config.yaml
targets: ["colour"]
scale_shift_norm: false
eps: 1e-08
epochs: 0.5
Rows from block 5 of a small class-conditioned image flow-matching model, named by matrix and row number. Rows with one number belong to one channel. Each number is 128 + 32 x the weight over its row's rms, rounded and kept within 0 to 255. All counts start at 0. Numbers have three digits each. After the name is the row's rms in percent of the matrix's.
After each channel's rows are labels from the 100 images, of 14976 (inputs lightly noised), where the channel reaches its highest value: "strongest on" is what is common among them; "peak at" is the part of the image that holds the peak. Only what is clearly more common there than usual is listed. The data: pixel-art sprites of 400 made-up characters on tiled backdrops.
# convs0: first 3x3 conv (model.enc.1.2.convs.0.weight, 128x128x3x3, each kernel summed), inputs 0-127
# convs1: second 3x3 conv (model.enc.1.2.convs.1.weight, 128x128x3x3, transposed, each kernel summed), outputs 0-127

convs0.53 108:154122151141112154138144072144126136082138107135146127089128147169151131087088109143104130121081090043077097167101098088144163136214119153157121186132088057120178154115094115123133119124103111153155156102131183114130170157088158146167130131122125124109139119078083110165122125131175142096076056136133042086226169127134151135131107116106127100181132128124152125099151135105175176147184
convs1.53 116:125151159090193106109142132092142115157112115136091096108109115141156106156113131153099149131145132102137143132167090134111100107107108073102112138132119174211080139173145167086143103144117198157122128121130065142160164113162112112125148107049069058110137130157147111123162176208065110066136120176166131132103135177134078149124102082149105103112145173110090181167146056089116145135184
strongest on: red
peak at: centre

convs0.16 116:137118150159110165105152180084107120129097123115118158143122104098122115139153213132113089138137102231101120162098123098100112137131103143091089110078131069128099102100087148114117113079128124131111137112160158084190138125079181145054142137148160142129094126122099097141105125151065122171230210112118125115079084093131128184110121145193097099100140136152070141187114124125141143138149
convs1.16 136:113153165108102080091140103122118144155121126150092119149140151146064112134130122118114180056156096148130145070152093171085191026119154105093084112113122118176123103203192143103113083143183146129105145100126096163156157110183143128097129119149144101169143153113114140116143140145140062169095116140152113160072121135122056127190076149186133111144135151080116156144156078178137091144117
strongest on: blue
peak at: centre

convs0.127 091:090144151176151132141104165131136139138131131113132131127089107122177101129121134130078118085141140085178147132111084140183088189116133153164130176126160118126185120098091180144107078143100140118107182110136081130146156112125119071177115143158141175128157092122024132128089122155083106191071065112107107044075141118099101149101102089166148161090098147083147065128118108133134124066163
convs1.127 088:094074126110113127119122091147098119112085117113164134105083200135086102079156165130122086118119101117149151130100144117184189081135153182130144098125095000127080120118129051156065132117134140125106145154141166151109113121124150155129133144177098149120089137115160072082079074117141163118124133078096074180159097124181126120172107153168124101108170086162112126156125153124099097141111
strongest on: large; upper right
peak at: middle right; bottom right

convs0.5 088:111115080071109117116143210127126099096113097112094130064110187173112140095146157083137089094088144160116093118146112166125146091095168169172148081081159116036127095150132130140160153080139089137121091160193121166140137100121168089166103141198170123147118071161126170157148155092146117098152102148123129145115076115106077140165065136146155101129143100067162102126092110106160140098096
convs1.5 085:165113098114136151151126192161150093158126092167091138106133131118043101120083136159096141131136149200099142158119131135142109133085114177132118192137154134149147108109105166053136120168151086099101133107145142111131133142144155205093139155098118172154134170109089130127085105157249187135127156118085098132146153141105178151078178132126053134107154104109185088127078145148144144154118
strongest on: pink; white
peak at: bottom left; bottom centre

convs0.104 113:138101186164101149160149135063184155153165146140098174121076075103103164058117121128075162124129143096116098189144129068136124122147116156144147133140125135098163154139069119154120106101103154119128139162125144161118193123111117130189161136117128149122184136126133147089152126100135116164132119134080024133191090133090111086107089121142169069131110136091096076140112171154117106049195
convs1.104 092:130151115176162124043180101101118094106155163183122141143099133128123074166134118145117152180140150140128131109123097153129106195151040149077152114146166113121094129061156113085134134135113159135130150064119095138086074144064122120162130154130125106186136148123138150122116167147042128098130115148083170087053171163124109153215103110136142109104164139175113131106088104162158097117111
strongest on: blue; purple
peak at: bottom right; top right

convs0.40 089:061093139101179126156062111137113185145153108161140142130139064175098103161118094070101133122130140109103091180139129135118111116096139114129094142168152108099167135093202117121059150102115124092096137152133127171144166104130123141143130129148148121106136079088124080120125147097121166168133124090078120124116162132136106106163107078107106136120152094090255083177142157065108167077198
convs1.40 090:161082136157198180093158128124124096114133101148101093100143143103053107145162121121207138167097124082111170144120139166087109114106130116131124061060113124085117099137116140136135165118147105136159129133121158152095145051113133107115114094120117104126079185141080156145106102147045111185168088095162201085148132142082151076143108174096152056123165120122121101084186113127128133140107
strongest on: large; grey
peak at: bottom right

convs0.44 099:162146145161093129148132097117155156069162175104096145137089108173117146097102160066117143101090132162133225131181115121096124110133116116255119103135157117133120088155096073139136127106137124111163168136100114101125186164065121113132121129145127145139076138083131129152137107111106084105128171078113129127189116113157101103079070141136117168154116137165110099207115080145146109074105
convs1.44 121:096115102135109126132137149164124117089080095198177179151204121130108108147123098121110104082111081082131151153163081111133123142103100101109165144139082123092134139122156111123066168078144141119096095187175170131207121130177086129179124109100135104097117154157090139106135184202173208156105128097139163183133143104085110095101126120112074128127111161142166136079141137172149110191120
strongest on: red
peak at: centre

convs0.100 107:143102106132172120081083131107157170145182146106155155104127145100124118112195164174141152100069096143146134139152141074068086094126150139080141112139099213103121156129126144156153188123118151173119161071073092100146098102179113160196124113094136156124165168095086143141101109059172188117150091137074183112114078120082152138150143152152102120122126133125168152105127141135154173122200
convs1.100 095:126127102080125093138137149111121086101129117119093164172124107100168142178097100125142122188114144144096148055096128102139084189105133118153133174153110127188150100139097178117097128183153108116125131076160093150077080167108112127090157142108169128136147185118174172160156152089091087109106122135174038103133191094148159112149152121083116130170140147149058164125102125187148050145096
strongest on: yellow
peak at: centre

convs0.91 082:159091137097149143077072134083148176138137111127152105110099125103110146108157168151116131146124172124192129162067107116126109137101154153134165161117097149182106134108177099133157127123115095113154101168134157182092119150158168142093112097089111148113139102150138103133118134048136077105093116149148118113084121079147129124169083135130179194174144153122203066121045070076152110124222
convs1.91 082:105165101079150142083181137154148074170127142106130143150086120145167091173102158116073193143093107134191043112135152140207091088143094133143204090138168128136149181107157119104132147148181120137100116135131181145139120090062072088148139159134156125147128125067121162099200112152113124156148137126145137125160133130135123128164148106106122078117128126090167129127054134135074156128062
strongest on: yellow
peak at: bottom centre

convs0.11 099:139201086131118109159143115128131127144140130131136127173133088147159152089138084098099128191193144141106128138067090115094146095120102118096059116123135141142098141152132124191110111101148140094138150152163148119072069155122122106181163154123070163103037136156165176132129090192146129109104158186176181129141130128090125129130098187164122097162153126178153084121170088153132091087050
convs1.11 115:185133175126091138145172117103160118139130162116089108130159156104111141197135134119132147159080124129124132184134143155142143208062134100131180152143123164117163128127103123131114141140121160121079122194135176145176122149123119110107058057139213093161185165111140176205185205117145133133122168118173081137103136121131103124172096114182133127157110142084156138109115086146150108069140
strongest on: green
peak at: centre

convs0.14 087:202089117121136146162153143123129148150115120130137196094139142085139117162110184148114089134124126156169151113210163114147178104212187083155198127144128163144184116160157109121114121138103082138131205173201160136065184076165107154114140138143120141103118165126102132144121118161116153166131187140143111116064181153150166087099117115168108086113125124130122101099165175139151152124145
convs1.14 086:110187120180058131125152105156101138102117158090086118138079134120093112002060092090110124111123161060113096171100124118184108101160096145093131067064107138075161155097100159150097159128168136107182115123083093133176110161047149090113121092135123127138139140146171147131137177111160137076137124129143124131132084145104136110133098147175152111140142153147158149083141121138148080112138
strongest on: orange
peak at: bottom centre

convs0.56 092:107092119086098120118098135148129145171147116169146149093069117149114139107116151127131084120135118178153148140099025150167129117097144159092142137122122142142137129142157080121086145082111103105142166140124100164138154143129154133254164174149139121174137160093114129112099131145145093090083129143117092086173147075036073175101122137148147097088170172164129148112184190125095142069125
convs1.56 101:100125112128155178133145083084152122078129186074127132133142123141126077084097139153167120122130173128113096173096139128167064103169102135059124101147115144181141114112116134149153129137150188232129183091170177153155133086113170144119114185147127111153095092112185137116134111183147144172068144138159117113087124120117098147108106087136112128122102041137105108085143137201117091170089
strongest on: green; large
peak at: centre

convs0.28 103:099152161147119149084141119086129156173164061171140132054152158142154109107071137138109085175147063100079145160119141152133138087105145120126056103121130153175163147147111095117132136128095167141123139106174086109093092111112141179156128151107065111149161112171132157127207127153114104161179135143071080151201090118061167132185137187164096168113107145138111096122146130140154093132092
convs1.28 096:138132093158154027139074178164147112124173119055137113114090089170137156133158091164148139144189113134101125083077152109046133196158164102146145139165103167115126066143121147171122074140093120151098157090060098077142150142174125063113140191146197136105138119146134149104117138114170139099137102117152094122083148101134082087115130136143094138085119127134134170162092144111101135134142
strongest on: black
peak at: middle left

convs0.103 081:134087085139093123116120101123088176146101174150146132196114099086137129112106140139156156087141114106099110135157105169149127156102137091103107106071140132145195095140079106189138181158153149136090139102099131104111103115141128172143087059127152141124096127100070172137136132171108129085073097072068075109144072103074086152118069172130142132088145183126151082088120180161084112144197
convs1.103 100:115107086131150120111139105119120122150114122116137082111114187118129093136151105134151104178164117140130131155130126135080119123103110090138059098153141095166031199140142180117048052105158094135137132110136032111055126116143083085163182108101134116205130089118147096123084111110112199114078136141098143124113129126119096108117152104200152160099103128090121155101122130138125114124058
strongest on: large; purple; teal; colour: red
peak at: centre

convs0.2 094:120071124131112130114133093153138159132134153072125164112172207136115108108067083117100128150097147123174141041161177074154137128135139180120126137145163166061134115107172115116111145121140165076097099137094075121176127105140195085175118106140085150132121190128079172071117127102123147129104085105120136122104076142031106076090127077132101088148150141126127145166121169158108155109152
convs1.2 086:151147165071096124118154145152132126159131086103091093177149095138172146097125154140093161148124070135068128076135101125102226089157132092158173122086080074119073135106118138073118122210142139160131132135139139145152153141153112146073143195149111106115100096126164115095116108113169155079142187101053079146052135104130104173096101160123146132105167109117170175141146140166100143130139
strongest on: black; brown
peak at: middle left

convs0.22 100:129106114217161133123109088111085167090119083069132108110151143128085168133128180115127077151124114119112089118123155099129181190090107177161153129142152193159193155107123210167173121103165095111092120163107087103151095124096123122096116135124153116130109129062121133120105114107154097202099152191128156185174164103120108113156117140126115169120147123092112156206131070159120181128130
convs1.22 098:158190153140152169122137214107101118146163143166112183144146130144173166142138130079167151073131162176173138152103122151103176111128137109176115094105153144097096130175164143140133181043105144180070139111125120161145141115114113155151154101124192220169098132082142078102169067123118159108184130132125168107133125134048119152143157128135138096089166148122103093124091140110130169157133
strongest on: blue
peak at: centre

convs0.18 102:139168064204137142127126147120120170182162119169193130180154146121089117097147152067087134121135115146182102096132166115149173140115132136150156095140163162121159142190185116115157162165147138051156141118148118134110148148140155180123125154118072134139118133114150147117127186186150152211186145133152046146107166139095104103107125154091142182154109093123117091133139071065131146173118
convs1.18 100:117149133139135106140171190149226109104062134076142103034090173152156100113092093122152126076148150113123148153128076112134148108129160118110042128169131143187146157135128157167141105095149109154112130161100100178121118087061113033153160140181189111157132104130119175107165080122155129128106168160092109103132171119167124101155112117159116118107131159154127141146143136153094096091149
strongest on: blue
peak at: centre

convs0.0 105:132126128098196185168139111121136109172137099123141204144147132152106105130125163116208127122163144226146110101147120108123148074107131148134086142102138081056126130144142093148105105153125084164102149200085166097137102135151093108173134119103157122165112104148119142163138114107082188129209151147130119113083080145153047091158135129094175182113169175151146149116157113140079116097150
convs1.0 088:146175069142134079163148160129138118079125096081159126117137103096103157137099095086081160095076123110108114161095142163142144112100087163119149135156131228169122142126147122112174131142172137134177137051134099142133123085184135134160134139082158074068166106103163144165150143139097102154069139186171144094105142139107173108135179149134158071112067126115125100104187086074126112165090
strongest on: teal
peak at: centre

convs0.80 089:068082129145118160101103196091065135132102127129168154157076136109080140106125067074200181187142115127112111095116168145147129134148120158131119107117125181136117135198175144141170111148153084177143156123102150176111103119069097115136126089127149121131058150158068100099114141129135096129107114109140137093076175143150075151144122064103151111064108089110127095127084062183123116116152
convs1.80 096:108157133238071112152126102133085100148104159125108114172128132111125147169123116124124113139146073187118081139102128116083070111079141130062121145086092097128108111107132142128106085131103150170136117074108107116147124178158126103127101152105181138172132130053180103118112175128091101080126184112134134161136130164168042154146152174197103095129092095135085160147182097158086138098144
strongest on: grey; pink
peak at: middle right; top right

convs0.38 100:092097101155103153095142088214125131132103123144142135043094121127078121092121121163168134174096115145137144134106140112180083174096137100053119182108113107118190082098196084111192129136124147118138154209097130137124121104077115068082148140183157127112139181130077142128092128135156101149067185139146169115138163146129082115141097127116118157087181130141171110150095127117122161107097
convs1.38 119:083139067167125151122124205111137127147096114140143111139191068141189208163165120112173090092139145166166128113118165148118089083160187168193127180118123159091122079107154168079122130160128147105074102056090101161110066163103125117120143067065148126118177148106132085140113110152087151101134138072107155116131116126122124101111167105154140092088120118133116112125126168147117177125081
strongest on: grey; green
peak at: bottom right

convs0.70 092:157142165136153099185134006111178125129147183116088132116131175091148181140146174128122159113090123151129095070143099086144130140097106163168148115110155166142126153127134112095124075078167138082165166136136133108143129114152148105155129090108142147118118203112083185178107167165147142143058165135078131179164118134183169118161149167137151129149124139139114166116126069067087166153100
convs1.70 089:139084144122099125092142216130135126189077115126122109111100122111124102099069142184136098113149144174118150191104130132116173113103099121160129102167181164152161142145164118142148163151168142103074121112116089155122121086068129109094097099144122124085176132113125146062177095045188139088137122156154126059125180099095116120070114092087122138167107118129084053084125115174142129146167
strongest on: purple
peak at: centre

convs0.31 101:033070117178117117126116119119102130108154086145101163139134128161174109132100123094166157185154110133090105154145134160130114101155153132118123132134086212141118137135193095068166143138159126191127156108085120137155134103074169158107143113090211132109167108127105132149101128130153105080085192120165138131170124174095162172119127086155137147100117060059132146107112141156082109090194
convs1.31 095:157083115141062150135120129103146148109177099096083088168147129138092127140187172177106149116109111116110150136158158084112129128099100057153103091061100131154158163110184111137116085125141149144143156135103146078103171187137069103148177123054172140118168114109147123127169174124194114110107143112132159104128150049114134135079227111109103167133092106113114144064128082125127122165114
strongest on: grey
peak at: middle right

convs0.101 097:133140139087122108113099156125086160180136073122139151090164147105148166098161144112084190100157137102165140144121131062088123075135122115223169123107149112167128165092047110138151124184126134139055147145130146159156130177121157155153158167074142085106132137104157086172147108101086153125207133083113142111203085137155122176118109120200148135138144135096099150127096153122138097087102
convs1.101 096:150100086090132152140200097178130147113071142062130137141161088088068128185137083121100159094133138147122080082159164187120098183042092124083122167127108169157166114116104138168178156138200092102163132091112143042132137099161133149123099160121119138117133111148124165126092166149174090134095089175141139082129173141162119093156127148086137117114154146117091131120114081092153114090131
strongest on: orange; yellow
peak at: centre

convs0.46 108:115145136196103134070144120150117133136166129118128120115110154129101108082104179125138149077119088194085194169150171125127116230145130077187151123106116159124066138166155093127189106118105128186126130131152112115141137142147138169139131101188174168090138182152132117132183154108116122094090158108166162162161134108101080146078124112113090163103224110136144117126144144197118156106159
convs1.46 090:125076111105162110136076108106114117168153120180204149122121173173142185128165071174124132109147168120168156150145104110168159101099190148105093118129135130107147178150171167141093159137120126071106098097102144139198132105052187111145138118108129131154134150112116037161148086157126117168112093135085121131140153154130191139169103196198151093102174108167116096121138129095144154158116
strongest on: orange
peak at: bottom left

convs0.69 107:106119118140162160104111119110089166155056113200152112134082174168145103148129130144206125117114091181136092181174087123147159154078187147128126120167118109085130135163058088110124131123170103125124148131087157138160175102116139088158161116149130138120128100110182161165105148131155105063122086100089094153107092125123062123123192060106112174135149060097101076158159102106151108160107
convs1.69 106:122156121161121061173137152055136110128133098121093127182087120163125184149135096127092054105132142116102186090115162077131158077112111180116042142089107133166134119140195133095159093182116152112071148129159115114150169148113081158138107142144115115099130157171168113118123145174155129148132187192144161152174189082124150133105125120084171082113099153135159185127133100117135166135081
strongest on: brown
peak at: bottom right

convs0.83 105:066142089125187133152130178123151111152146120115093120148168097099077110059136100108119122118183102142184170130117232110161124130113153086166175143194106149093170112158174081143147139134156056158141106154147091176160062166162103123150081093131172080143111099114143155120155153114088138117137090083189074131108110101146124140124103132130139149170102103126168172141126089153105123178114
convs1.83 105:140117098159131130139128098114106118121138180157079132096108138094107146151175163085075087062065067086156104104138106110099090135103144163093091090149108074096145164083080146069126136093117133090115129100115099184093108111087056101159196179134102111109126070118154127128143151098054120147154156128100156102073124103137142144126186136077120095119144079165138067123100168099154111089130
strongest on: yellow
peak at: centre

convs0.29 099:162095161103130080142114129121063184123142053115116148105158134110130086154112124073100065140064086105127114140176136122110123170110094124056120104103132139139140153116116141102113135165114141157112195153145118229172122113106128160213126141129117120075086118192106131090147091131115111136148162173082120153139109145139202175165132129113140096092156143120067209114092140141101147159125
convs1.29 109:138115104108121089154096147136149096119117138086137117084184149156153196164159070233101134095116110154146130130079171095098139121108076075168104150179162155134140144131165111108164107122125094121079054110094100068093133117159117140141171153098141091110114110093114144108120105121120084186135102112163140076197121168136066113155191089135087088181094108111131127165128081115170117139125
strongest on: white; pink
peak at: centre

convs0.113 095:080120167104162128083125120181135132162083150164098109067126147167105090159113117110134114147082105143115127144140189082157138144135172098089126205125081103131167083105142095139153092127117080121139169109119134138144120128136127194132104106142154103085159125052168138125133149168109107164111144111069224142129174076067141073158151174086108139138045145120146109099152087125097133184130
convs1.113 086:116116137148152092132077097099132125100179128124143152136123145092176154092137149140137132103144136104161155116139128129134121128134148165171141102152126076083111178118194137095162170117092128146101142143137149166097131157181183079085147118119079181191099185180120101124085088133144209104136103114157089121062041118143150111114117149134127199138188093099146137132093172134082207183143
strongest on: orange
peak at: middle right

convs0.73 103:109133155136105150064138099112087175118134100151084159126150168053126118082197141100089108086178142209141072119106161147115100120131154141156139113192160153140105150136175098136143169112114152115161107105112059143171092141127155106074149148150200139140149164113125137096178063115090113107078190130135182112159139064127114122120101075114065134144148110162084097162157137117109096121147
convs1.73 086:120099110113101132123175203126179095180153123126167104120137160144145152149115107162171131158108071150131178100103131157135134066095128156205092163096107126158119090142125171137111119101123166146094110104065124129107078129130102143142113118019105099079106141150120100150079102104141132117174145092153064142136141125135134131052175121153101068088067181083074122102113107141097096143098
strongest on: green; teal; yellow
peak at: middle left

convs0.13 112:095124129077169134117141129180132122092159124115159150116168170149125084135112106190107100135060118208152222124127152117123141114135165154105134116153157067178094151140088129083174126100091127153178047109128092146097104133082106078064107133150135096127144118121068141144117143142169126158085083142186189173099177177123163119151151102138132099148143084137162165102107113096134130140081
convs1.13 104:093137091096102161142102150120133129134099177147112124109092050143151163113126167112148117138134112135131065135092076156088119127133104141188133133129158200083130097146122106155167138154159100093143181134128197152152139127118113148076102136213162132156124106163176081140173126138155118089189099128131117177133088145124157119093100133065186114109102153060125061108094101165056183148163
strongest on: pink; white
peak at: middle left

convs0.55 121:075146112139132091113078046097103120132114100134109110128069167105106161080144115138094068095082171146153090118130126121148098109117092126136118105108092177122159142191078094131084133149108150106101164121139177136068104110125198142226165150154104101154128075104144166115136124186191125158166117118110090110134145100150111145163123146175101110126107117077082145070167106190162100096108
convs1.55 112:102084132077151170166151120140086083116099133128140074113134146098137116094136080146113194135166111058089163190174074140109100124112094082128132121192151131095083157145101110156113066171163185131157130111112068151150099071192126137092118139162139070125137069151165114108123147127115129098091105136111106121092117137134128146093133121142124084159191159096118135216169108096059118116139
strongest on: large; green
peak at: centre

convs0.15 122:098084159134135139090115115130109102097092095094123094137099136068084096082124193140185092144123136151119105169171096091149137171197199125119081115116138119110088164202115108169120135140133113121135095116141094165086148138204112161111099101097112127173099072120067107198040152145120119138125103129125199169161119130169123097103096138131151117162117156088136107120112141103141106148053
convs1.15 128:129087143148107095098155109124096165156085148142146162136177136119102152219092149135131087185086123177086070058106120133145150083082123100119182184165092146108115104090124103138129091142128097132108201115145109099111100143115205162128106089165118083061088164120138112138091136107142129125120096153130110112117138152064064132109075068095136178120078146152157165141092108119167148102109
strongest on: white
peak at: centre

convs0.98 102:135161105089162202099124159110141113161097110139151094148111120061117146041179148132095124099143083162151190123075124147104134155194098091074102088130105164078099106166152129151112105135140089090138103109109182142157125080078168114153162095124109139137171094152210133139154114116170063148106120180134131126209129172176136152114118127183138137105154149097129092145130147098151125153174
convs1.98 115:104113090155103108147088143188129180061139089119126107111182119147107125156070079082115179129107137141135129130125110132105148136021139166169146134100106168124095173097133167181121122147147135171100061087111157102146128106208165141172119132078164104105110177105109117136120155117079164100163144043114141167173144097102133078123141138098123085158108118079121135110151119106101145124058
strongest on: yellow
peak at: centre

convs0.63 087:156122144149128151136112141140169154078169134054154161100055147160175112140154145108098166212141146143146087156162124143125144175136135064163126112103044089194123148172102109081169106142098102140164110164136118139138153123042143102101139152079135178089125110109068108209145112167146119122117123128109120105121102135182098115082141100160157091147125128168137137131159113116092074065138
convs1.63 097:092146170149185041099139106095167040146183139171144163170085080083047091108090117128171104162096163117095114140098143074167106109159110133159107070147132143137121153177116138129118100112175150077128152143148164141083170163131090130136085127136130124162103143141098121103135108138109116131129110112071167094132138188141126151144086171139183108072113110112108110084118137122083177111069
strongest on: pink; white
peak at: centre

convs0.23 100:082185162132102113121138126086091130146158116140095182094170224128109088134123157140176151132127075180149098112179065170117169108088133199119188083092100109115155108116163108121095067165118096106154080103152132102109129175118107120064146146118115114162116108137068153149118133120120130099092114116160098116122198158125178136140153163158108126122114078152120155069148075125193153162108
convs1.23 090:149103134069105194154103117126100120137118093090099087147051120116104125129165090143099135078143102208128165135078147222132146183108134117065099136158151134150192184079122152139110130087110110095154143119111128146115100128064120098119128116189150120157102170117112117133156141148160113157137083106135135128094135122147131058155104122078188128150125148125070063092111158106090120084062
strongest on: teal
peak at: centre

convs0.95 098:115115130179119089085113057138127152110138145144085093143128115087167169087105161097179162109091172185152103126153047083143125121183131105146159085147154135155119125153145120101076163162096082072101147120091124154137174068165129153145094154151133107122107165125143140109130101069137113115149109112152103120077131073123144078094180127106099066087197172184152103110191183144146113146129
convs1.95 087:158163174134132102104053145139118100136124083167164074129082149087142081137154103148110134032126137111137103129136134110081060098082154153058131074084104071139145110125077124067125141134180137067122143068139123146138153154102123106123181158134097119171114119086143171158137103087126090101151148131146136172071139147086149109121115103144101071182138119161121108157152088082150137189093
strongest on: yellow; grey
peak at: centre

convs0.62 109:107110121124112122078153156152108106102111125122141110135102055146088086171139099106071137139147083126115112153074207123090149106086118127098119130163127147135097118128130191108163077022134086134125126092110108151088103088066135100148147136091070110083115098171075165121093093134139120093120159116129062055095121143091106095159069142185082102119204086139131125119124135128132127140155
convs1.62 107:185163150095124051152120194136154139161109114140188138120146135109127131185142148137100106119166170106142135130117132189120175127114147136184133184098179186176098152159116130160048141112173158114121162104076139105145165139154125137109143159103119126122065207088153108142126101152120155138126115108115153146094119155111154102110125100138203113186085159115104101123037181123119078075141
strongest on: large; black
peak at: bottom right; middle right

convs0.93 100:159100167179145122141141123101123126144119160144103120165128136090110075126149181131095178177135168074072104082103117198173120121076138158108178146151170114142163122141168105077148192055118108154148140178076069122102115136052099160071083095113131138108158159109116170083096140108101165121086125123108123075070108146158143170122096152128134139163115113140156113114085095131118074068140
convs1.93 099:095106169146082188086137095087094148121106126125127087136069152117154133160139184098195147119114156140139080135131220116142068176153104049143087126114126090100134100075094102115090141110111102081142135128093123097100160189061114093126129105139090146205153133087107082111081132123135091127096136093133116115144116117118125173124113093077102110114193100127125056142086110128165153155108
strongest on: purple
peak at: bottom right

convs0.66 107:085094105191032117124062115128128099054146134111084111179074112087151168161104098165127119152145162172147118124169168155144171099135118085197138156103152140159137176134143118087147139123087156113130112167122088091055140125099092139112116101142101161128122130116224131161099146168093110104154158154106126183193113088170115152125197117155136154171117138127088139130111112121143150161121
convs1.66 100:117125109154159139122140106137117145193123110130144140147153135098075137093085135090106104086124139129138179218105162115144131117153151144094165169111109130091106066150181178156106088075140141084151173122114134167142117153120138159091121057119156101194139145141058149097146148134190155129170111056137181097123143190100111120097129100106093094132124145072172099156187117125134152162213
strongest on: red
peak at: centre

convs0.89 086:117090165134096124058093130162143118117104129085150099105094098076135074066130146162162144112150136172108120187212189140149121126110126111123051126103090121143123089154140106182124098100131162129095122164151113193116111093050163077099142124130157122158060128132116200159174134101146081137113151079141150106123124161157120117147089118117173109153083108131203082067109120128141122116109
convs1.89 093:128181125173105092123159140131109132189161097119065099077167113131171104114118066063175136160133131118074116078070067136115090121121163087091177152133153143067117107157205096076129124107100116079097067113105054115109130140143078133150127156146127120122175085110156119117122115133127103111129116124106099152109106103104172099114109167175131127171115061148060160095128159140099102155085
strongest on: teal
peak at: bottom left

convs0.47 101:159109160121072130122089083191175142105090185114141139107142104134148088108099118137143173097110158110170125063151111137119113179116102107116115122081150109169142141100181090128147183076122093091097075134173100128117124168087136085106144090165096106093143123114132135144169121108153125141102157068141077080108132201064130136102145123125109143099161121206161071071052114095081133141169
convs1.47 097:120139094099168121136114119058122147159124121132080101088106118127129135142154133129127096120155130148085155096125134119142089138115132156143142168179105126128100089110106084085122134149109114082117150127121122126026084083092084174124047089107106131093058147115122084104104122121063111079137141179185121144095137130143136072094182131058117163188106050150074095145074110098115125083091
strongest on: green
peak at: bottom left; bottom right